From a checkpoint of a small self-supervised image encoder: 32-pixel images, widths [64, 128, 256].
Rows from block 4 of a small self-supervised image encoder, named by matrix and row number. Rows with one number within an expert belong to one neuron, the router's apart. Each number is 128 + 24 x the weight over its row's rms, rounded and kept within 0 to 255. All counts start at 0. Numbers have three digits each. After the name is the row's rms in percent of the matrix's.
Before each expert's rows are labels from the 100 images, of 14848, where the router gives the expert most weight on average: "responds to" is what is common among them. Only what is clearly more common there than usual is listed. The data: small charts drawn from random numbers.
# router: router (model.blocks.4.mlp.router.weight, 8x128, trained with AdamW), inputs 86-127
# up: expert up (model.blocks.4.mlp.up, 8x128x128), inputs 86-127
# down: expert down (model.blocks.4.mlp.down, 8x128x128, transposed), outputs 86-127

# expert 1
responds to: dark theme; pie chart; items: three; heat grid
router.1 086:095132132172174124191124144134123140138129119158133125083139132106105111130111144129103151141145138099150169136140122106102144
up.0 121:099141101112112156111135169120152077119079088134149123106124139112120154118123132134133091130168124121155168140154129108170156
down.0 100:146100150167166064164065140153135170079127192140138121120181130127134108149138150090141132120123133147127164100084124132116161
up.1 096:175107128139129132147122117163139110124145120128068146153131090137181116112113151103142156099103097146137144141147161212148113
down.1 114:083112145150094121131130115143140115140187104075154168141114132135117129130119107110130124113106143095105163108126151136107145
up.2 125:151137131147102106110136122144114106129164124167149110130105102129161129124089105116160108114112149113166116123099116116142128
down.2 113:099104127134135099104146146107126114118117128155133130138131145146124130115108136159079142128147123139112089081121126131184104
up.3 093:133165151125137152158135151155141129147117150111145099143097078134123170138100146121126131141126122107085145093116135126118141
down.3 100:146122142128076130140120091131171171144169143098145118130147156113149127168104139140126150129100167123164131100142111098112113
up.4 097:119178155135150123094151137133122144131110156138109128087163166122136117113084142116113100126139124139173145129116113120123123
down.4 095:106143166129137113120108125145163110122114084128156157126111132142118152155115130114126123074091132091108138118166133192122127
up.5 110:130170126086145122144145165151119111097151071152126123122147122128134171129109108130096128108118120166107177102108086080112143
down.5 098:099119110106128128104155106119113099156124145162116148148086098120130125111211138122134133156134129135143097138151155145137098
up.6 112:114134146125122153196081139149095142129127138143108130098169105123133132122068126141129121105127097132159189138135121147142119
down.6 110:154146102144149183106121129143122169178177149111132122107118119124146159143127109140129125119109103175117091139131118105128120
up.7 093:151130130132130110112131109124145098116124116156123163151097164103151129144117096125100121110151124136137135152083103114162101
down.7 100:160133127103102163093075157084099131125158140174140110174143130152145146176086123149130149149099128081127110159183149145124135
up.8 083:079095190194126125130109158154136184096069133134088125140159165125132103101132144125147071146162139105115115100136129189153117
down.8 091:107125137103132131147155112117121136127072145148132158121107137097130134100094099095151137138124082117184115141132135117137112
up.9 099:113140141124123130134137138085129149155107178109145139118148121102127119114152148163166172132139104085155126080137128137146119
down.9 098:118128168150184104180133092147115155087089179130115122129088124132127158112112137096097123125109096123099154137175128105148136
up.10 100:109116119159133105105164166117106130108126140142182143124121128126143137147114136152157175113162107141161094157135082135137128
down.10 108:141125152120133121137110086141133118094101137117108153157116116145130130090133117184111154111111132112143160127178157159122089
up.11 107:108135180096084163140153130143140112112169129163122129102148151110101134106103111135059109133093142166121118124130124158150148
down.11 105:156132133168103153120152111110109181140141124142098126108109097143165148132101162120136122151136104112138152117153164115125140
up.12 121:193103122137075169108117108118125126127097155102134079142125189133131094164139108135099133104116124107129114135148099116135084
down.12 099:084159141085140128136105146137159106106154113178134085135141134140098124104155161110135096159083150108130168163115104153102118
up.13 099:138142114131133130192175171138123110126110152098108163163139097127165107160161127126106134154130152111106145143142122118096134
down.13 104:154158126151127158080114114091055160160149089175148133103123106103126131091090155097128142104138128137147112172124136152108112
up.14 101:137153175128124158163186143137124132129094091106159116166158126114134122148126173128104132143122148141103146115095139082124150
down.14 106:178150128169125185089187138109106123152111119124105146117129121111112138140097162109121144153136145139086090132125160109146107
up.15 099:115121102106104128088113122131120119150128170161102167129115123166129100158138133130123154127142201111157125130144147096160131
down.15 107:112147131135133114100105147111137063149129105120122119164140130139152102162129092141122159123135106123133105117115134153100105
up.16 089:137156184143112079159153124177093127096125165124081163138126109109147110151172134127140110129099171142134136153106161138148105
down.16 093:150127128133081120137139153099089120169109104113139083126117123149118141100105143163107142123142142140158175127111121091104096
up.17 105:178179142163116114141152134133142123124129143128110110127091165061143163111120079125086132133126161118198145139109122125137142
down.17 097:091113135132151140102100144104148108116064169114133112119128136154110172120098112143119135111139163108114115135111148160109142
up.18 112:140097165162134159126120143133111127132122153149135098121105133136126163164140127167102110143124144201116156146162136102085123
down.18 118:120125125125107108130099119161170144117153174109142142127149115137137141147146138127143165125145136112138070111113139116127112
up.19 078:097108108081131131131137149151116099144120122115127159121154113088132121141110090110127130094128099172105141146134110138089088
down.19 081:149137154124106129115111107109104169096124107159107149066110139133127139131161122118089142135159183154130125137155103125148116
up.20 078:147151121171078108100148118132170144078085102134151116142139152080155123174126156131135181109135166145138139150163121142065144
down.20 074:098125130135168155126107133101129147132087177118138131111084115131172136171141077137177132112141113105128154089118173143165084
up.21 084:109131132109129109093131100131144121179155158131101102083120130127147086130130126152099153149096145122120114160087121104117132
down.21 083:145094109093119147103132134115142125151123110136161129100114120116116118154169125139138159125104110127183126139159148137122149
up.22 096:138132149114126121091090157086130117124142116159111113147089128118146128122126135129147121163161080124108106121110133125122116
down.22 104:100120139106170157102141099149084114112083166128102135134141115139159104106139154096154150127095157120127178106119149113097160
up.23 095:135125126145135112118099148089178116060127111068129127113105176155127119174137089133118120108087133176113125112108113140137138
down.23 094:094110119148130133124189101151143138149104125139131170166129141121094135067115149123138143164166114119157158099088118104127141
up.24 115:094098155147161111137081111122110100144139136131141114102123092113129129166138187157102095104117153095118117124152122155108103
down.24 114:149153108163106158141130082135128107139114110097171136119146171147133083161087110126117168083111096139141153099097138113161133
up.25 093:118112124153141109150186102119137115137138143168140158115143114104170090123126102120121138133162108114116108143125151157164135
down.25 101:106121159154111110155037108092110106119134086120107148159154133143087135148132106140117154104082153160156120107135131131148120
up.26 139:117139094088171090129149108143138119146162130144148163153139107126149123118140137105159107142127118159116133141094165137125137
down.26 098:145143126160105114142138134142175125122139156083130110121085141156105108113154130092119114113115125170119147144121113133109148
up.27 123:145151117109092149160141108150164105100146151134111152084151158163136132114099143131154137114148136132146179124137147190169160
down.27 113:120157090144118134117119093137116098117143108122120153061155167147147120147137115128139152148155109165120108085091164108112108
up.28 096:105116157151135129120183143108144138116155129113203158153121115191142108155107158091071115110127166120131131119118089152069116
down.28 087:130146110117132136140148091116156156118134124165125161180114153114124128121154103126142141123101089173153116122128129134153126
up.29 108:176112104132129157069159134083108138178154123093113123068103138126159115151142132144126166147130129081139105102133128135139110
down.29 122:098150132166155143144132111124131144166149107162121163150139142100167141099121090121140139172129148104088124072161096152150091
up.30 127:126160141113140155130136139110141108131142119104103081164106136103101126125130128136155121134101135154127137146108087139150119
down.30 118:105128136128135159113175152108166106134088142121121136144102131108145123140153095136135121145145095097110128130149105151129079
up.31 098:145159138152127095129105131146143103133113065179143113129083133135135122127082157123129140155140131100143125136127122089168139
down.31 089:130125127097153128132111145135130075087149182116142133164098174143163132086096122101111120148096143145128112112091131158107152
up.32 092:118148104116108139113123134145118130112100114062152138072098117111125143168137128102102117150098096178097078118165134136130148
down.32 091:099113134168138116095114074096120131153107165142132090079135136139097108160129121135136093145139147120146147109139146119135098

# expert 3
responds to: one colour; radar chart; items: three
router.3 105:122144122128125120117105140088158100108132120147116136143125099100116148127123091153162152148099124114111148180138118140158103
up.0 081:163083132140135137143136102128131119154123104131114089156096168147129105107128165131158139134096110119081124113123095142164124
down.0 089:082198159111110129099108138134120156149118145107110174153120103151098113106134121170150064169149132156102133141165145127084142
up.1 073:119099110092154127164107150115111105123142122149112139120110139109111130104172135117135104133111095172136148146149129117107119
down.1 069:145153134109131131115133162080124110110129130129127151167154128135095124146090108118168131122133182101122093169142170071134141
up.2 102:106123137110114128165094101144131102114080161158147134126112125141137104161119166144099120126118157131144083105105140110113145
down.2 097:109167127135150090124118160142159123127149143111151127118084158118092146141111161085115098098170122077098114128122114148111157
up.3 090:123117085137138124151145116110159117115134104154166140122116112126167125168156149126125140141155143149073148113114077135132113
down.3 105:130149115142115185097154122125142098128164131153141138122133134117119139110185150110180132125128151169150118135134112108116116
up.4 089:176134086159153132112113122122112151123125086098155124136149144150133180126122103121103116146129157109123071117134116093160132
down.4 093:126095168132086151111159149138146112127155102158097131179099126104141119117127127111098180147155125123121172128120134185096100
up.5 090:108175133099145089115086130119110170147159113116120116139107141146174151105148125086174125149156173087168111140185117083133138
down.5 079:138122155127107082114148099151166106136120079141116154127133120098089135123110109145139108117119137137100149119129133129083077
up.6 096:128117172100145090134172164107156136088109126140136168143107117140127155092156173157090146154101162151172168135157147096166115
down.6 092:101132112141129130091129143139131087136125097113134089141131154121127152112162109147150188119127109104114132111176135148120119
up.7 097:099166110118145123130094102121116150152097074134119179127139154119138128112132130133084112118095138131134133105114128163134134
down.7 089:151147083130181106157134159128147129116106144156119141097095156111150103150107129123122127139139148102127107112160141107118137
up.8 099:153112142129106151132111075148137144115144141126092133168125113129104108129112166125154131108121112110089134130144127108111128
down.8 087:087134109087114109163118155117137102162148127131095154132117132168117102083130123153147140179182155146114108137111112143113168
up.9 092:136129122121116135118139194099170120135105158158118133131112083117121164141105148084089121148113115128098087153159104200143113
down.9 092:149114130115165161153091121119069097121112138138124143119158172168135107139107127153155114115137138151140126108118173125117157
up.10 108:090114120143122117127144127123141137137109125086135142117126090119141113120113165168169104077119071132089146114119143120129155
down.10 110:136137141088105088080151101133121143126102138111127111108092113133133097088185121135121121135114115135121118141154114094123152
up.11 117:107114118105093132116108086106172135128107129133109118125093145131090141112157125122137101117118120140106068112140146146105147
down.11 096:117179128099157136150169138160125123137096102145142138136103114132102131143136107087049118123179152140142135124113112094074152
up.12 092:112145128149161184134145113145140075125122137117130130116154170120151110136099125172184147110129142137124123107167105148155156
down.12 089:181098103117099151137105134129118134102146124138105139141081136098153140133143191153140115124142155136119092148169091160142058
up.13 106:133110091104119128153129120072148112166134104155150114134133141144152155119148114134101154097077122117138165153137117147100120
down.13 109:168143138111123141123163151120110156097117135123127084123157116112109139132130147128115144099111061144120065124133146059106133
up.14 110:119147080094120164101135149139140131095115135158144108141115132141130121113131089145125141121129138115114142119099111081148147
down.14 139:138148121176115165142138131134159137146133147134101150176099101177142131118107096107141112094102104141095135104135091147119142
up.15 084:098124129121140144125159123116140147137116090127158126178141109179141131101157142160083145146128155135129145152125088109137172
down.15 091:114163112108103145129153163153129172127156116113113120147126106101095125137144114131158136142144122102088138144123139145190100
up.16 080:148105115139169175106136122163172114134157114161154138125093099082136121140114152159126118096084137105137113113141108131089145
down.16 081:141116126146162128105149145095065116127071172108104173094169151144153115176166086082125141126082090130131139135117143100132082
up.17 097:140172125143146122178141126100101115112119135059105135139133114143114123125161114072136101124169125148119083137094135101115129
down.17 102:129107084150111154106086150116134106137147095181130142124121075163112093115116122094142129137083128132149148157132092109132126
up.18 082:138168131130129136094114172136126107119120116172085107131076121111135132087157117106151088117132126129133153145101106143147121
down.18 085:173113085149129173168179110106130112126108125142096141094135121164103110135106150117122151125096078135149147146167175122165162
up.19 088:042131128170138131122142106102138184140086147127141165125099119132171152131132100114121134101139151146149132111139115175140111
down.19 102:165112130102130128085117160158141114065118115106143128135156109083123118128121164182120129152084108103117119111113164130146107
up.20 091:123111147117165145128135165130159101118107146134122193129146142150168116088162108123152158137125094119130160128134099107107099
down.20 084:124160126128111103156122089097165145139142090129133098131164124117125135155162199169078142147142179130113121067108124110162111
up.21 083:126138098121140087112131151114104153142117095125102149141191096130112111168134169169148158158111118151124137173139119119109192
down.21 089:151116079133096136139163153156154109098163162143126153157105121138101105087167082164145163092112129166145130106150135151139121
up.22 087:089142094154117118143182111101101164120130156132099107126183115123144141107153136115131119141122113133110134108101169132110123
down.22 090:126156143120109099117105069155154155092184106145132152123116124099113121098158108099198121134143128176169119153132090133118124
up.23 074:086112123095087118158109162134105150109142129145153161097134157168144132094135108171116113140103153108111081138131093077150165
down.23 073:157131129104101099122133133107154114120122121122129078164121097168127106181139082156097160140134158100102133203136157165062113
up.24 077:124143109115098137145121121151134102068096102141134116150111155110103116149081138135138148092100146138117148128135119097120138
down.24 074:099098117135115088139131116109100137114108108117114113147157148166123116127159119114101140153147174095116103144119122147109173
up.25 080:113098120091123140124075117109182113098108109138143165162153121147162112139101105129145126138141116146108138102147131124166161
down.25 078:153190139143138119097140120148121119131145129120134124162073119111083162127168139179069145100106141108132117134112129107109152
up.26 108:155101110096110120117130147128092160150131121107102136096128137146144134141129184147160166132157124187170121100116164121119161
down.26 108:097151098121117113152134094101138056134168105129132146166125119103127097123136101156161172102167170119090130120177119157165159
up.27 097:070120109107144149121139150133129058090125124159144106126113166136141131138123107152133112124134152087137139077189149136067119
down.27 106:149120159147156150159105148136090159142166078103086131153151141156181135103088154115106106149120155175145112145131129132143118
up.28 095:102128120158108114112125129120152124131133131128129115108172094130147096116133106133103113135157115099117089111063145107147121
down.28 115:148141133085106148123168120152176119189111141113112157145143137177125151143102102118108141088114111134134119151080186117112135
up.29 093:119136131125134150107121094133145108135154142177095142124153166125149101167141132106151140114150123147086140133117089107132081
down.29 103:160111074136153127110156148115140127119125141100166142147113143138127152126092111133124156154135127154117173103114206113135104
up.30 086:117120114127113135151093109113143112152029108107126154145178115075106159156136123139116128121103135137118109092167128145150104
down.30 100:135168147111117169142129134141090126139112133125088149066159170172140108128127118105137106106128157168152191139113114077126144
up.31 088:138144067109099157124141138100110130109172128114158161121114145113094138128121125092128146107153130105134110145114107145118121
down.31 088:119119124100167141131095154165158132135098152166118124086129145176152097130103096124134078157086132109151121106133144102092099
up.32 106:080134160113143152105105114136101125148130144164102173113147109127113129193149127136126121135142184169113099145078115133097117
down.32 132:146115147141143121118098168123178139155159159185155118138114083103155101124096097101167116088135104120117117114161150091144147

# expert 7
responds to: dark theme; stacked bars; items: six; items: seven
router.7 099:078134109093122147097105094099116136100104128106162139124132116163139160119139141078123106139143115132083112094140164135108151
up.0 138:134130168172134149143159109124153116164096078122133142140120105151130095122164135149128167104136195144109128164152106155146149
down.0 156:118142127133141154137124114148132120150104155114131128106099120130149056129113117154126140125131122148152136148116126080146136
up.1 101:120093173149117192118169071103126115143157115162115137120149091065081154114086090141117119142109114094117114126109091077145152
down.1 100:141059119131127099153136171106098123141098156098112158127153140136132107163166157157116167200135124118109140107118131120134135
up.2 106:078129126115146141140122145119122107101098171178121141107143111130137150092114118109085112150107079125138124127100134079124117
down.2 109:133107141083127147143123124139112133135136136132072112109096079113167119139109133145117136124123129122110144144093129120143102
up.3 080:120139171120151165122116138132112138126137125139115105152145099157119130109108131097125124129151094115122101107151133117134147
down.3 086:097143150144077070117140112099116141131123137100108157156131126122111130124122174115150123123131114110189119106135121160109134
up.4 134:139106139138058125146117121143096087182091126151134148125160170085135115173145130156147146130129124126129140134161142121125108
down.4 120:129180113099147145096134130116117130137127093112141100136089102157159157120111096127109133173138160130113085153104126116138084
up.5 087:106124147114205153113158138136123145122069150092165098098144136128135124126131171122120095164117164147122122097087116088144129
down.5 093:227145121152110115144114123125168143121100133145092165128136125111129127152118131119101128116113126121148149140131148120146165
up.6 091:126141146181093112098113138082102083138175167106147099181130137097170150128142126111093159157137170128171157138102113106119098
down.6 096:148103109150151122125141097197153178133088127138105158105111143165164111124123100130127138130123115134146090144104144155140124
up.7 076:115141146145160184117107150115126119126102109095128111125137149134128134126117094101132110141109104120145155140147161111136102
down.7 087:075100132151137123143144090127163138179110162124086155116087137107153118133112133116141125122098112096129139133099103107147149
up.8 092:110152167145093161124141141110139112131143119144110137170151109069098133110136114144149126123134144155122102134132103137131143
down.8 099:131097136090102125095117170160153136170132111139109123101118103118157139138121128076101123113101145124119132132107152204108134
up.9 084:168066139151141137110136138114151136119154116076133120146120085169101122134127110140121151126158128137162105123161126159123132
down.9 086:130169123151130155119147099130104163158100088112146128148141117061135081161171133095144146107117132118104090124120095140123161
up.10 110:155130131132140087092159145124100145146096074140163125165142170142146132139154155140093148171146128096151088138176132093123116
down.10 105:110144065110149148147094131117133076124136113120135151113155126111127141130092124133179112136172110174144099127102091104121132
up.11 104:108117133109132156080061120110101099121121127109112122170158142113118140086115082130133141121147136160153131162097125134166123
down.11 097:129125136123117148137159131126126133134149128134122158115108116118166120127155106138122096108082138077149108091148098147131108
up.12 087:119154081107095131154086131126129128140119089135098173109166135127146172122172143116139129142131169136118067135171123170098119
down.12 087:171159092128125090142110115113124173174142124129103080146160137134130135113120134135121116095142149135110152138116094158102082
up.13 081:112182137088189072076144138120105139163115077156137169120136094126158106144145117122126140130175156112102126182141162161125105
down.13 087:134081103120099161151134107124142109088130134131133088108131152144133128105091111106114144063146133110118112152184115126103183
up.14 118:106092122116130144103107178126156137112109105142090131117150119187156141144125141101121171102126132115098115134146114149100107
down.14 100:136180120119160126138120118138122084144110138149115065128150162127132127133093136146145058194133090110137147111146144172139128
up.15 081:171141064084116137142145159159118149147118120079169151088109142129119154155100120143114075168162137120145148155160081126125142
down.15 074:115137157164175103163130115107114144135129108173128111122147157102096149164113124154139150129134111149143126102123113137113095
up.16 098:143134126175202152124110121107107139101127125156096115155100127132165125127132151121139129156129134097148106115109095148098104
down.16 100:127136137128161151117093124148117105126077129137179085142117127140136144123119096095119117145160130120157117105086148151118120
up.17 129:120084136151136131132122177132105148092124087126167122123129120171119148103109101135169161164116126087116088125122117145142109
down.17 123:113117160168168141108107090093129133126093143128154148163094120099124119134109121094111134128073138125168109118119161146138122
up.18 095:116121143112155193082144114139122113107125108179125091123133069151130082106153138115141133093117113104134107097104140105140132
down.18 085:090132094110138111112167126131156122145122111078099094122129140156081168148102140121141110168106149121135111125116130110140156
up.19 095:116121102136116162107159152136162146091127136081110140127108098084129126126124100129157116127119166141095133142061131166132134
down.19 082:156134107130132111161155146126134073155085158201140123112156113122158127195171132146103101113123145110125097149082149108144132
up.20 105:119143157152115108158134137101091108135117119096123118090119109068157123155136113169141123126120122132133124135129146106113082
down.20 100:119122155120098103102174137114126131186169128144120129115098118190120086110131142099077124131109127145117119116171135129125097
up.21 087:136147176134111127091139157107103152124121127114164140168097140145110111120116137067145117144097063136121131141123120128115146
down.21 086:163150105122118109136085104149151128128134130136127163092121102148098121137109139129108145159088110113154155117120167147146126
up.22 111:127151116110143138152094136093123146119120086152120134114129150115124139105131114137061121099157126165107150124119141079194129
down.22 101:124156106104144129114151118121097109121124145126115134118109115130098122135147094180104111140113144103135106118126103088101117
up.23 098:137138147173113127147152159103130137088105150138117140158127144119128177113132116117135128150096149139123132136133158100152109
down.23 092:112103164109102124120123106119151146144136125115129171119110138140154136113129106135130123101133117125134098087138098125138148
up.24 091:105134118092143106122125157157133114136139113168144132125135103124130148089130132166113169124129142140146173123153141166171124
down.24 095:112146151165098083102128130093154127154140137113130100120106105127104157092130121147144147153103135126155114090162095142098117
up.25 090:113120140108168131108096097138104133075127109131081126089123133152150153135173127163106136153145148131125129129118141179108092
down.25 087:176169146129129145119122142124148125145113124155140079148099102126102139130119116122124095096178111113121143160178148161136152
up.26 110:099158143132120093174117100148171107081112132103104122146107135102111135109112105097155114118152148169128196150102131138139162
down.26 104:159118131122137148134150126102106117100122119127154198137158135167147139097146133122132138100159101128117050069128114135144127
up.27 085:111188122102114104145130127106144085148123164144123157116137147098118176109058123104123107128108129107148126123148148128102112
down.27 087:117080141103135136113094124114083132125186161110097133131123065121157143172145146116129110114110085170155150123093155126159129
up.28 097:142137134104137125129115131110162133133118112130100078093110114156113084110161132137099114075126123137127141113133149151122162
down.28 089:097129175135132125119140144108159126172091111120162138139131119150124142113066143094098175134114150130128095145164146071123155
up.29 094:140120136134130145157109128126190164161103158170115149088140107145102135129095144163129190120130172138131105147153121105099103
down.29 091:122131085134160109149132116106115103141119121105113105164142139141119125112118111112124111187144150123092077107139100145120163
up.30 106:155153176107131140121140126145148113080117149136132137097176142097154123142121126100128100132137103088159128133106157131107093
down.30 105:140166125157170095120127132141109113127129149158133132131108090166160106156123113104115115136131130147119133138123103116156106
up.31 083:150152114184134138140125088108137135119178124167155159126141103130173112123149103101124161145119146145154105129119139121111138
down.31 090:104149116118122154163108133103098150116106122107112092114112137141115133112121161133121121137127172173105147166125103141138118
up.32 105:131123108101077113124132149114086162108129133130130081129126133107098134110132075144094115181120123084163129092117151159099151
down.32 105:108181153153174100121112066132162121148108140132127132136104134117131131180199129126128159164121073114105148152102128128165134

# expert 6
responds to: grid lines; one colour; step chart; flat
router.6 104:186127148133131117130115108163112181159181164103079168110117164118161126130159146123087119132137152149128096127073121108148110
up.0 121:128139071129125134170145121136124120128114134132137116169112151095124099147080143157160116151101082089116128104168079128143057
down.0 102:119164127142099128090128127134166080138140126134132094127136105107121156184153121134152097118124130166063204128134123155091161
up.1 138:092112155109107199145182115147146093130141142168147124124134158107102145065084093113084118130159116143143126116131138100096172
down.1 117:145094132102135104131164119116109149145131099098128185082133117119144165113126172132131138160150146142162100106149117146142119
up.2 105:163139103153118102126117118098142151125139152094077114047100152109137095128143151158119101118136158134116136145115142144117124
down.2 092:116106108082122152133149137107147113131136122114164167166146107134134116129113156115199177107161121151085083116140112108116132
up.3 120:098164127134100137144141103140159112131110140149154146136192164070136104188131129140129075124127091134111154139123149088080165
down.3 104:099180117152143145130080125131099100129119147148195112142112140152112161113117124139164107142106175082144160115113104120151135
up.4 092:163122107140150091129152131126148144135170113075124118086130078130136088150159154109162120114154169153115124140117146135093130
down.4 089:122101148109159121169139116132099143184136151121096127114114166148117149156117135071123110124121172136142124108107120165172104
up.5 073:108125105124121115147148172104140110143166174087163104114116107104085127145111108135105121127118128151096102143141140141174184
down.5 085:160138135166151096115132129123118109127108103132111136138143129201078109131112114120136105097163114116113133105149129128089163
up.6 077:122105134126128129111129089141136134132114138129159134155148121152119151094123140147136149105146098125154158120124072124116080
down.6 093:136100112116127103141153159120177151126104118114167109149146151128103128103129070158120128167171096083093099122118163145126136
up.7 081:151134137126099134130145105102135149152113142142073144119107080162158155139149168071106144114101124164132142118118107091121104
down.7 091:076111130112138162132191132138117132122149134106158102096102135126140151115111124078132154152144123093119146095108113094156173
up.8 089:143113092116147141113147146155115130121104117114147118116071120139144171166106148116097174148166119143125189143127133139070111
down.8 109:169119169121144107121096095140135130157125115119173092109159074151173162160099131118096156119127119178147130131119146123099133
up.9 074:116155097109141111135104120124129125123128135153139129121145181131115116103137100099141141123144157130136158180124122113106162
down.9 083:115107123159106088108133124150148120154167075122113136091167127130157087149115111085188130119156143136104145116122113141152081
up.10 101:108125150108096185108154153130123131128143171136119111113112096104111139118146150148160127152092100124109128161100087121149127
down.10 086:132156168102160160122114166115099150135092117151130162132100169127135135136100136065126122146142150106130067146095124127123087
up.11 088:086155097088132136130130156131160119120103119178154133149146093107124087145131128147140149085158110115106135138117169138129127
down.11 088:137122159184108101155100112125125167105138127129089100143095175098112156134157129104149118170118133121138153156109082135161127
up.12 079:112131167100089141130128101124131135126124126110170095153163119150088127142142125090131183136109082165124154117127122101120168
down.12 095:114140096115173112100124111160125174129131114119142122143099157157136142092126130093107109157156115117143133144089170130109126
up.13 110:134158133135112121109104135124138129139144124059093081095121134125134127194119147157138142137120146115126144173150139119143109
down.13 103:164122170104162130126156157099087124088148101117132152100130088138163164133141108152114145166114110121108068140120132132172098
up.14 076:147095145124129154118183120070112140108193138109126098133132106118101119121137162104159131145136064139130164129139146119089147
down.14 091:138159107135128111157119103167112123084108116121145093139154140125118146177142130131138114130135140101112164120119122142151136
up.15 081:083151138149133169149138142111139154115108123093106123058133085120111092121087097133122141109144094157119136143149149134151176
down.15 096:111125134128122146131107119140171084118116110149155110185122146136156157135105194112152115145092136110132118097136106134092129
up.16 088:113132135113141142124179152177128101081103107104157167136149127115105121112078150123126088102141133132128138156132119126065129
down.16 097:127159098131094130111089144140128093119111118127117117150139140116163145193113128131131153124117103095076110178113138140117124
up.17 091:137119156156174122146101090158089140142107094135153105158164084157175145110139149123138106113094084117120157151081164098132111
down.17 101:122139107114123166131139159129133130112114095094160076129122109137107139145110131091066123115148148121138108136164116136147095
up.18 108:125129141080166124123124148135126123155138134148150139103151168155093182125112144095095085192136120142107103114098151160116162
down.18 122:128127093158087127114103175104127104136092074131143136141152122084131089155111147129143180107120096129122146148148124152085110
up.19 090:128106120110131114092139123092133166139121144137120166168150094102120156189110131129108122104084120164098154147154114129145124
down.19 094:150109156129129161135109166083125113148157140122120154155134115145129113084107163164081122123155136138097136131113126148127094
up.20 092:153099147115107112114151111159125127103101132116154122102147125121113124112110121134129129129157145135130152082166133175110130
down.20 100:138110127113122110133098108135157078103151113127166110152147154135153092088118154131157170119123067105106149165132127139075143
up.21 096:100085125094071156126159104102138140114120158088093123106116159139129124106114129105128140146146102117107167144083195119118176
down.21 101:145155111149159151120116127189113062105102158078079127104103171168148112109140112100170132145102110098137153141104115132128132
up.22 077:160146153163077140121137132132162084135182145107128140122155101153155093138146092150102123170155105134092142125104141101140163
down.22 079:112118134074150091133155116124124121080091150126147136170105127135130147143118157104148121119060165132180137199120097133116121
up.23 106:140095163164099164131100142154147112113083168139115079113131154147106135173114115123086144079098128070151103107155077097139145
down.23 094:095156114111115104135120114098152101125101143141186106152108110116146121184104106155137056151135111143122148131088120134146145
up.24 151:159136108138107128137149144175156143114102139138153146102131127155117140154102029111135172119087118146098109130129121127139144
down.24 120:107170137174138056140107119140153132114129143130152143140127137143091090122114126135106096121139133136122163109092148082148137
up.25 086:157133108112176102116065135109113114140148145115122124151123136158110117151155123112124124195152103139087139080095112101132095
down.25 089:135117141082096150099151157106123160102106116121158142103177133089157124145130153147125109118108129120148127160138149154086149
up.26 100:104107124133115145123141091103167102119136123123139129122141119142139121166128104109108157094150138142115105141164164136147125
down.26 109:146161124101139125102111081132151125069145165135117103175114136129121131136155137142156152136101100106133127152126094124155141
up.27 085:161112109161115116117145106163145077122141149132145119160120114117072119108090149118130102141163133132145123116097152146163157
down.27 081:124085173089123122128129114102129142134136131132156135106172131108126139088165074108119128161093103104128130178147115115077146
up.28 130:131123108114097125088056136108141135160116103163086120146152128139147154138089139182138130107113106100128117116101124118156114
down.28 117:170129087120138098123136122093138137093115111104115165099122107147154144105135141083124131126117170160122084139124087092087141
up.29 104:103121159145081174146160111146125121138126135170104101113142152123103155096092122125088126136133123123147147136110119125132091
down.29 101:163099136139136087127139135117139140130140157131124130173129090165163152111167118126106132086130088142100065094136139114127086
up.30 080:132156138102146124152109160136158130131095132152141095154134133124113130100141119141127103148153068098110140122062124116102125
down.30 083:125131111120125139108110129138085122128118148103117172081131138110116131165129131120130113129095145136123086196153141113124097
up.31 094:154104087141146153130151120145192119155133154144125095141128142102097136143107157153114143071122128088121141134149123117107089
down.31 087:106092134146083124115102127123124164122111100159106155142149094151122084125144110069118112130162143172133132115112140142120156
up.32 105:106116134142152079158145106114145106097136127139090145131124073101127096095160129146143155127122150143172151126167088155150087
down.32 140:161134142137072101145094092147114110090149145104135088144114119135111120109167148156175124124187152130135140165127127132128116